config = dict(
    arch='wide_resnet',
    norm='groupnorm',
    weight_standardization=False,
    depths=[2, 3, 3],
    stem='single',
    dropout=0.1,
    beta2=0.999,
    beta1=0.9,
    shampoo_beta=0.999,
    eps=1e-08,
    ema_decay=0.99,
    final_lr_fraction=0,
    weight_decay=0.08,
)
Rows from block 4 of a small image classifier, named by matrix and row number. Rows with one number belong to one channel. Each number is 128 + 24 x the weight over its row's rms, rounded and kept within 0 to 255. All counts start at 0. Numbers have three digits each. After the name is the row's rms in percent of the matrix's.
After each channel's rows are labels from the 100 images, of 14976, where the channel reaches its highest value: "patch colour" is the nearest of a few named colours to the mean colour under the peak. Only what is clearly more common there than usual is listed. The data: rendered solids tumbling over patterned floors.
# convs0: first 3x3 conv (model.blocks.4.convs.0.weight, 224x224x3x3, each kernel summed), inputs 0-223
# convs1: second 3x3 conv (model.blocks.4.convs.1.weight, 224x224x3x3, transposed, each kernel summed), outputs 0-223

convs0.150 087:141116116118110165101145149078137111126113152138127158118112102125150130160121117135118115179109096128127135076202132123141116095144131107120143128153120080061157079149131091117112097144135123106167086134143171087131067087116149113107115111104158123123158155120124097118126172114118117103141135151112160130146128117128124161111165179125186119114134162129153172149140121139107120162166121156180129166107155145153174177085142102138122126156146130114141108088113160135148121122135102170105088144124108178134135133126164120096152129100118103105132108132121114120133096097140103119119155134146128144128105159136129121162149136149149132125134128114092143146110116101149108104163
convs1.150 087:097095051145108089093101150134124081132117121102107119121124142180128121102108155126120146129156145128093119114047118109131133111167131125142105129138138104116103107152130143116090129134143134135164121099124102117091170106154157148182100136129148124123156133114133151107140122125131172093142109119093142110186149139146100142144102099109152134155146106117091143112109120127118112141126088080117139094130098112097145109083124110087181172114167134172148111157133112102136170143129135115150140127123119108108177108179124116158127137132107122124146095114122156137156145119153131117111179110131108088135155097092116160151135138118169094110143150167145101094100126096116134129127
patch colour: black

convs0.96 096:096156159143096153179118121116124133086093131128097092104125130180066131124147103135158122115140118141099143118138080088159118125117141109139115089090150120115162118071135103109152093118122116123143154110127131145107139136127169116134115130133118124139121119124112118131135129164152091108142159126146123183118175143110123131107121107147125150136134116134190142121113123126090113103088161152127125110117099143149121183166080087088142099132125166112142136143168084131137137171092110121112120115153111149114125141127182154143146170109145087152116094128130117085129109151111143149131131130153098149120132138103135123132088131178120143166166108133140146156111178103171166175124
convs1.96 088:118114096148125151135142136124108178108101139150144113124149103146133131110126097160099124096126109118114117100110086122120148133106139113160156134159128109124122135143106136136073167177157152143131139144136177134101124117112095142119108123095128157111109143095142136125151148119097129127129134131077129133115105135141152127179193126109136115161119133137178104171180151103153144146140120127124152177139151139121154190138165130141152103149161100144134130174131155152132159174164130161091136101126122123141162099142120120088125140093141130133183115123154124120103122131097133152101137102150103186147108135136110138118137138067096155102118133117110116087097130108172068079100
patch colour: brown

convs0.124 076:128162160090133140187147088156091098097131128115104124128145094102132145122093156126130070085105159079159118122178148160126104122121135132120126086166147149129087165139114130086146075121119102111141137138109142141156120150166130135140172136110154148124124143111129097147109106084108081117076101105157091159100123124118100136175140133144109122120095110157142094152131107122113149128091117171113152111143130166089119085121119163155089075137120167124124120145139118109123092136109093131132121133138158121132102146179120153149147128129133112108134119164095136154126127182155106133113116085144093123144123098134115159172131097119108131117120093105119125107146099132111143151121
convs1.124 078:121147174146149114069116114125156134116106141152136126103092091120123171100143109152166129109115113106121139068130128129127141156109132109149128178091120154144115132122153120153113133121125113115124094128106162118092130150131130160097192149141087137112148096116101139134164137089106129111150114113081095128121089155135111121137120085135153150121123150145131125186117116145125164134163118100164094164155176103140121131164138119125140126156143134054104119124122137072096135149123139105145117133132119174125132116108120145150122133092137139105128130100086106150071138174181109123111105128126153117115132114183183148156149177120161162098131145125125131134124134105125109086148
patch colour: purple

convs0.188 101:121132084163138107124112110165142066109099123155147116128102147144162142135117149151070098145148104154082093124150109107147071106123115139135118156114121111152125112142146169105141100115115184214119124118150159117148111132134170112129158116136111136122121129088111120137141115108138076132127135132137126151103111115157112088109140101121153138117108139112140175100150172113160131163167132149108125164136144189186106147113138120107082075117137117103160092101086110125101154171139158098154144136107129106108152116113141124152151116132127113142125136097094116146137136129144128119147122136136136148101129125111121103158089093114086101127154182133115105149145160122107147104112
convs1.188 118:090122143141139154109133173144138157111148127128147150127143124122143114150175091138158125145115114095101104175147086155154112146110105168135136162097110155143151125136112101154124134131107134110137160123158094148138104116103081084148125087166141126131142141124123159153137109094156111146145121152154074152129103129088122131162095145149154130109080127116125188112105092127130157145124130128194138133104120108121122106146141121120148177148154126185123158141157121125116140129137180127098115157143116144167148160161132128105097110183175127107123149127114141082171092103127143153137095159135106092114133158137151153132142106147083126161080148102142171151132125119152117109132
patch colour: brown

convs0.78 098:109110161164137118103118127112157125168103140140152100138135155121105129120121147136110125148132150093134136100110144140128130099163120127122140120182126101106068137149172150095143115140158144157135098135107138127145091094146136058144123120143149148113124173114095134107106177134125126176111104118169120114156088159105088135136118147124135109082147179162144094160114157102164137098143129160138118110124143115135168150123105121108071100141122134076150114129088136160136116134098115112103127146116108099107121152177178092119097137142166116134128129148129149151134127149115117134120165167107118133131103148113106131152196148131122074121081099172117142091134090117138154140112
convs1.78 078:125103124104098151102121082109097162137119144118147150128086118117121211135111113129127120115120147124189138129120138116132129143117121169118143126104126129168144131091110156148123101108145129105149125135164113112132120101148112151115125130144113134129125142133153102119170115187122130119113134150142171124139184158178136136109141163128123138135145127123146146161159114148121143148107125108140091154091143132122138141135147119087143140094160145119140128163100182105110179141149175081156140148115135183102144131115147117163095113120156111183081066170139094095144119146128110122148128136108156177137157170124152127141098139169107175085167165119133125114137113115157142154120
patch colour: brown

convs0.25 109:127148095095105162140145118138145135104091049121112085142121156135144121149132119134161108126149097112069096104161092106119156110114143108124105098115055122119092136127112143134138106133095123193116125134148118160118144105146121115140151094151152125177160098112145158132128097173122129126110122116134171126095149119116118105171167128159161132126132118104098153114158129143129121119097145199171101090114143168110122109137094113084116105101101113145095131125150108131141136081100119085128137134166087109114132127148155143149136117137171180151123120135128121125138127172110114132113110124093119080112113145132099118125145119108149152137135121114104182133097130093126111134103
convs1.25 121:118121089128113127115129113133091102110142123171169137119134125140100101131171137122110099110089120096107117134107137140151142111125142114120110115078157093136132107109108139128090128131096131147113144141139164149096142198124137086115118129151102138138094137073073103121137122173117105119122048137069120086138097146091150154157070100112084151145069107135133114164097121104095105115146102099125105078144118113112129171137121149112118123133108138085136141107123165083152146095121143111136140096127130099152131131113142153147125121113098107108103107101165141100091133117132139148135133135117142165097118122119124135123112060150104103099127121126115114141096142133097122173131
patch colour: brown; black

convs0.131 115:099149119101096153122143136118139127154129100128085107120116070133137102142095163101121129134126113148105132073149163148147139147162154111149143082134128149099112159145115124102139094107153090114125127111129101140139116171103116138155186103142195125094126085125125139089136137147165127153124120120127126121144147084126105134147166156137132102137099120112111127119148094111122109112152130178131125151176124120111093086148140113112134114101119134104109063138120108110109091130123105116121101104150139090114101096146122094123112118116128103128045114142134146143145158080132120109120124135062174115121108112146124082131165123193120118147117148093127144159119118159087125125154
convs1.131 125:134127153107132117140100111103108102153106134134078135153133118118123115112161123124140118126133109157123132110117166139168116151114134159107089112076144127112124136097142119174117121106094150100127147104131134085110166146119142106113132118119158073143099095113102138130111147114123132120100109090099121149164070132122093095148076137114130058159123104133119148102136086150149113148129122086118106122122092170109175108131077120139144114123108134088127115100137138054122138117128118096161129127127155137137175155128083053149159152179116134115154122139115122139117130116166116137114106117085147143163151105125175152090137142186160109119144107154142137121159143134143135125135
patch colour: brown

convs0.159 114:128118076141138134104142123114144138159137132138132172140080122146157114134109141136142160180103114106131130122158114112077101115125118149134144138148119159124089085181099152133147128129149151101111134146140121147147104159171157092124139139113070142123112126113073172125097177100056137150144100114125132145128126094091120097106140087113087125161125103125182161118120122124135102125053107119125141139122187114139161081143149116175129110126151128141164092104119140126177171101162134137134132158148154120122113112125114179114141106148142132124066128098114148141135144101104123170138127127122139094113122150108144114128138136146139141134112163143130105125126092114161143136120
convs1.159 101:143076114138106136162137169154131117166141116113142135116075138104131134082115151093153143129154138091093115101109102130104136145131072119129127149147148137149127090105118132130094139138114131154136112138116124117136098127134124119162117139074122149141095128142144096122082119111140193127134159119147167140114163129145131122131155093155114119145116141138175153113101109172110151126154132149145182163100086101137070087106113109111120116097127111112148113176113144093160109096167069114099132134149141149122138131133138130141070110108120144131095122133106153085170106144088117162158129121096112099090134148126107130136143123111141182138098109104109097163145129125142187148129
patch colour: black

convs0.105 104:114095126080114123059145156090112120130090061123121101120151118148086113136087106112084128128115117067152173152142116131093168073111134111095130164127112118094104120126100129135135163090123151129125116099106139105118127161145106162121123109112126160126112110097111135167096064103117131099111123102150109146112124147125127116176121076128128120160145092108139176109146111149152160136151120142145114071147125113128147136121191148136127121149107155162130101156162132110131130092154129125100116126128135136151159110141140125129172146138137077165125124167143150171148146115135120118131095148112142158139126132105137119113160120141121115127110113146121118091136091109187160124129
convs1.105 102:156110167071126129145147122123143122151149150108112116121143145180139152128177139145080126092120149136151137143138102128131141101138137134129155071152116152167159156120161135096131101126111137108115109115134177162143138122171124178107148129144110111128134138150139115127122152115111103118112173153117118135128130123131124136141195126142096146153169111129114134100139138159101123153121111125127136169106138090153160120087160109114097128114073132137117163114122122129110162131146122176130090083112140149114164117133129140156138095141129162148155131152123103126155160145132147126159133164160092160109126155122089115130138143127147208142111158163122172179098163119103143057153
patch colour: brown

convs0.56 103:136136172149092096097128098154127084158106070128118122146176164084106123133110155141150148101106148142148150094114145132131135129114089115139122154128064142174105133113129139107103107130154118103130083138136134137120123107137122136141151135124138134150103130157133154101088144114149121099117152118173110130134130123118120105175115165172091142117123128096120097124133101120123115140121084217155107113130106103071121147101143154130095134188139110118121125095105113128097109143142091128132123131106128056124091104161156143131181141104142128172119073124114143124089125127128145177140128156113144118097104110127117174141131165128133102112112127118114149175151125144126133143110
convs1.56 105:127111159091099159079130095139110142108122120120181122099131113158129141144098117146066119135132101115142158148100129148137176107136135097131131118135155154167193155154127145154163125133162110107129148109166156150097140139141136109106151137126143136136115115120146157154102125131135120127122105103107110130135117093150141113106142162086146160091117110131115129132086119121124175111100133068106153106087097129115171142157106125069094111141113176102130126133133132072108168152120111126111115112134155152081145094102077157146141128168115114152141117159159109139103133148099088143165136140130112149165091178126174125139112134129134145097153120146119157077108135129134158146138
patch colour: brown

convs0.171 072:154127129157139118121129103162169155086114103185146087140129126110133112124174123107122127155135129142136114136117156124151155157128123100128129156122121149116126197115110108118162121134098121103182106116144140086100111100151139129100097131113123105120128093097134140145132154151141134115131090097150116160133137140117125102086141186165131112134087126133093124154146073134114115104126167122108124115128114129134109160109077108137128150122116141136134151157134148160131156119140152135132124135149136128102117135129095145167150161113146134154160176123152116083146143193133166167139136147179132082115110070079152121114132158114128067138124088149163136119151138087068127137157
convs1.171 069:110142126184125165121116122110135137127150135133137160127139152134150145115081109126145109094107140173124149149123163127157079133116125141145137135141117067154094106141124138118172115118156140105107131141126087122131134095119119116134122106144130109109136142094121152077066130086102185120166110144110143114113081111118090121137100100088125116091091159125128100080144136139097149100100129166089102082119123095143128147120119133090129115135134111110101101129094100144190121155143183111108104106112113146157109116079118125099100117134128124111098097118106102137144115129131135178092120104118061107123124151166101160132126154116148070100118115091126117123113111147144129104134
patch colour: brown

convs0.113 096:129123136123123129173127180154125122161125131123129156106124145080136105163144128143041064117121124122136124121142120102086082103139097116099128125136137118066104145145120101106128139227109112098154143130138182153135140138123092119087104089106130118107107126154142129129136105113139141144132140134102197134144128141098147099109141148176146156109126138097154142155104146126117125083159122113100134124168172126110122124133106145159111088157153148110172142095108134140120149128139106151178083147141140131140161119140128151106136102135153137111185116159112085131133133115123098111125147086095118111130136147103105105158123126133144158143126115129133135148109126105089131106124
convs1.113 089:106124108122123114124128109110122159091115102128150124126114111162146137116114119120118097139123135155141122095106117114137124120121111133141147152108110127109125088113103152116103122069182079105135117105147080123086101143140109139122125119118091158152152162112134135128124165132110155103098111116192133133124136132156119144093156094092125097123122114119160058096106095073072119096080133161112135130134128101108132112094101101102129141125120167112074120137143132105127121160146127095134138133161121097108147071126129082166106110119111119087108156128133128123085143122127131107095117168115082112131138124118171127115102125084142128142101136162067090135124143112193157114154
patch colour: black

convs0.156 114:130109128172104148149128133105121106143107112151170091129131156187129135133111132139150104161120104135105149124131155120152070117105133123124124123191084112140105099140068110128094124111157140131133156167119109151135121136131102121109132082094117148120184138117125158117091145106090133157136109110087136110123127097099111149141159124084178130157060113117153167131113119201135143147073157124156127108105181155138162125182133121090156127110145109122113076099117093094118110084149108110105137115109086126136114134143124094132139121149109153090121135117145134145148140112132110148128115121074130140144151117104131129159146140154124123176127150122111102137126126144136109133160
convs1.156 111:133102129088143122102118106128100103115158144106071111158116122134124094109098139088121136122141124124091117157112112128057143110141139128130130120138113165152148084141114115096091088145131130142114110130112132102126094129115134128120135144084137147127089101137152082090113163164144131089109143118147174127139138092166152150162169136145132108189134119147108131098112131126187137154152124124181148165125135129143077097127135113141142105130114063180126139115098129106167139094124156138119177114149143112112127102138134109157074138104098093127091149124100147123146107077073147128121134107101175153095109137133140135142106151105130141116113123133153114160103089113118140123111
patch colour: brown; black

convs0.20 105:163130135083104146120122128089106153097128101129122128099121111154128087168107122114145085153148143097159185114140157157131096148141138120116130118120119117108090117114130132114071111091126132140145101117107148129127085073123117116114127111140119133177118126119135093168135098140140160124147123124108114170161136162149137102130137092164134101090148140116076097115138138126161149099122143154141157089147143125130086106154106148160137085113095149064131136147123123091116104128108108141108123147136079096103118128129136099152122120109115151077168115069137073143156153150157082126124134134122125181134118145120115122172119110200131115115112125148128143119132098121160118086135
convs1.20 124:103131198107132129133102149150183127149113122151087090157112129157142152143127091123100119133115072100123159128118117149153113137141131116136114147133144125140142155104104145124110142162094118108114112117150146145129120140130119142146118114116147113146147135145123098143189134170122142097141142097145127136177128148112151138148179134151100112115148095133108118088114131164144082173123151106101114179146126092113050116130119113100099070150086151137179140135179166143141139102129154158141108167119124161146168173105149087162163134093107135120110151149124113138124135133141091102114138140147171138127115131150160120152145082171126144090129129165122096115129135104127128131139
patch colour: brown